Weights of a small image deblurring model: 1.5M parameters.
Rows from block 2 of a small image deblurring model, named by matrix and row number. Rows with one number belong to one channel. Each number is 500 + 50 x the weight over its row's rms, rounded and kept within 0 to 999. All counts start at 0. Numbers have three digits each.
Before each channel's rows are labels from the 100 images, of 14848, where the channel reaches its highest value: "responds to" is what is common among them. Only what is clearly more common there than usual is listed. The data: rendered scenes of coloured solids on a plain floor. In brackets: how many of the 100, against the usual share in percent.
# convs0: first 3x3 conv (model.enc.1.0.convs.0.weight, 64x64x3x3, each kernel summed), inputs 0-63
# convs1: second 3x3 conv (model.enc.1.0.convs.1.weight, 64x64x3x3, transposed, each kernel summed), outputs 0-63

responds to: spring (33 vs 11.8)
convs0.22:509466494432379388413487477565523540514512553596493473611536549564600522498476492485548535479486480450495531585565509391510473507606525509531509512497554574490513481537489546494583488500547509
convs1.22:430477508500468612645499475458476462497498435453467591471520418514468516490500456525614515493518533572495533476563489490478586508379461556482524526471467445541428592505493447485437435528501533

responds to: spring (44 vs 11.8)
convs0.12:537495538542473517463537478509492532470518536506506483532463533501499468519489549491489497358582407560453494573589550439463510510494543511423547454500648445435498481525529494388537507533464632
convs1.12:488468397494486420576551445497542530538503465519450477459523423551483520500472471513497469493341505385623506508484544491558540580506489447622494533459521584548475456471458524509482546485476485

responds to: light from behind the scene (51 vs 25.3); white object (45 vs 22.4); spring (39 vs 11.8); tube (30 vs 12.1)
convs0.52:540524498475561425518496413546460537462463514576450520455580533510503426578445483554510500490510386566525520575435494443503454526522514498559488496511426499470477525519530510505439472562673597
convs1.52:501477556487501581470499534487376508496537439508530416484541417594531432473547497562509535489559506467542511388448515513445536462500552530418523558474499517467541509581524519515584461539348520

responds to: spring (34 vs 11.8)
convs0.31:517427481541607532568535545497497395486524550481582546498555554561425490467547466500491551336481344437507565513510491565513511500505505458508511525532472484473492546486503528491536543441421500
convs1.31:577502499524568466477468529505569561471554570503440509490507499476505486511453590506475469521494587650376524545604445594563498525524540548548551576569570488462482552519476504485503452487545489

responds to: light from behind the scene (61 vs 25.3)
convs0.20:487466464506557435444560571442482516519505555496504492488502488647482576569499505578513448418608579474495442636508412423430481529445544497499509479527503490428504490499550483469449467469457510
convs1.20:538521553483454584674483483492528458501518463505600467532504587445532530589498462416493524494442482511527514489512576515542510463538531446528582516567554509485479535439366512580527533515544485

responds to: light from behind the scene (54 vs 25.3); spring (41 vs 11.8); bowl (29 vs 11.8)
convs0.23:440455461550519490470618478509474499475489489527545464455563491606564475468526455665536479472518508481573438584414494455494461484458538495577476519511477519472462537472427516588503440533515606
convs1.23:566424429531529458580484549548472537513483520473559524545412611397548456511504441415454489504427499534528522529595457541535430458505535425435527430451443551460521435567465478528485544549504495

responds to: bowl (32 vs 11.8)
convs0.28:416511518497529501504547478453499472448519480469519359486423453505517409512487515527594610444501437511485526516465528458533499417521384505417519664471513462487513510564532548542482496501538487
convs1.28:440380565544484521502571521539400488583420484483571554380512462476499424481509441490497542379519520473515497479523489582524482541527546501541419437493469476602451474523567496474443495466506468

responds to: spring (49 vs 11.8); largest object: spring (25 vs 4.3)
convs0.60:472447480510543543522511557536601552480521497453577470479596535644539459489551456555562504505499523491456527420574459483565580479516484411505483563433542478502453534541443549547495548527396559
convs1.60:455548449543527497378495515495547508487490566520500557547491607488490502551459628543503480495560397430413411507447490466463404547601531468505481520545469527586551457489513543548540486470516526

responds to: white object (46 vs 22.4); spring (39 vs 11.8)
convs0.27:476487475431410486473484448662554453522504517477481528460512479521536413552433573535496530478509447477495497465521535466445505498533468586478515525510474445474354516589465519603487564516578559
convs1.27:422543587622542521533499406417571528468523512496465600493518401526455499376507477577484519494519555578487511464470446516526528559480463514554495507473518504555409530502573494430536491437538532

responds to: light from behind the scene (54 vs 25.3); spring (41 vs 11.8)
convs0.58:397481472408483515476583430497636438495486475525552445514599547545511495492489362516534549471482527567490478571439533471458482475522502462601460543507486479506505458506510519516461455548602568
convs1.58:493508448524481453526494484440345498490495449482495517515679461546505519534512563519464508492553504533532522329480513490503515471487496494488520491523415531524454471551583487502626509474471546

responds to: light from behind the scene (56 vs 25.3)
convs0.26:548483507438362469457553541453455486449486459541540548567518497503556543490506446543558534399491479538533414527496427396478462441563437579521505537502519549503473492535512653451464531507513462
convs1.26:404471556534520458558505405486508411503471520425463532443511507487453502517454463537531623479552527397424496513478499582563542500518548490567510601532449491516409516479488600488533411446526502

responds to: white object (49 vs 22.4)
convs0.54:485552540485613531517511410428553371503507410530533444538535502612506446531372453534561515494467497500564500480459453498491483485515473501509488646501489437544485493560528496545473461535550533
convs1.54:436397533537523421473545521493482576472459510485522516428483425572539435405490539556478492417560570487509543499529527494446555538509520523518495460540442509544517450557673502442458487467519588

responds to: white object (66 vs 22.4); its colour: white (33 vs 8.2)
convs0.55:473566485494702538458385501524507456498563491395488480478492535474447547482517506369392471527489432507510446407509525459498491433482508504513488519511477523473477533511532411517495477466503459
convs1.55:578508455444505533494418528436505572469470566518521438547523500417532474550550481404376496495411491521471480422479498556499547452562523494464416494483462524517505450493514363488511555522383476

responds to: spring (36 vs 11.8)
convs0.51:546522517514307478570463508535562516473438556567471474497529544595523532518463447572519529373536435510455476413485472473507488475517478531501486499481519442475568399550462541433485500513444497
convs1.51:472483539511502419478692455527494508526520507448520497478466490507438486430525459644614511456437558504540413505502483589506556529498496601519575460522511527539457504530495476524460475486530523

responds to: spring (35 vs 11.8)
convs0.48:494492486477510522476498487499678469500530419502499553491497601484504495509420476434489478555509519505475476248539484492491457519526461505492509509493544512465509520484463518469403484485491479
convs1.48:509515506524455493511477529516427477528537512509563474467253465462533534542514498496485499531499504434507526701560542507493518556476491496555456479481519509448471478449482523478503510524545526

responds to: light from behind the scene (52 vs 25.3)
convs0.24:459521497573307453467426451502586454492543501455463559516458498526590522522431496568530540484513495486456506477521581497484564493560497523554499431485515464534455489573588535474514492594566551
convs1.24:491561489454574546523468499480511452523538472515475474551513494466478407472528428447514503502463468500483416533497386434589447423467503438480472539477504528431541502447301517506558516483533581

responds to: cube frame (28 vs 11.6)
convs0.16:554482492473579483507502569547474539506477543518497536518527518463361533580586483485529408583519645482525476522445510546480468551440510435412541518481514521527477539404466497443484503453446402
convs1.16:524541426485491526460490597558481431518518470496492411572503520498560393596518481462510462538522453497503425500527502448489473391533553502490493489479498479441493486333432520580468503576413492

responds to: spring (42 vs 11.8)
convs0.7:528486475498545453516464555344414500517511560494555518485457474476476562487418466437485507572512524522581474529507547441510495530514594508565561507458633499421579446417510510539560513492569487
convs1.7:346508523528524552501457431467567531448537498478449526520547459579513515380517558532511469459526544575434478411504528481476534566479453409456397566486447514510469574553479471428523465517473506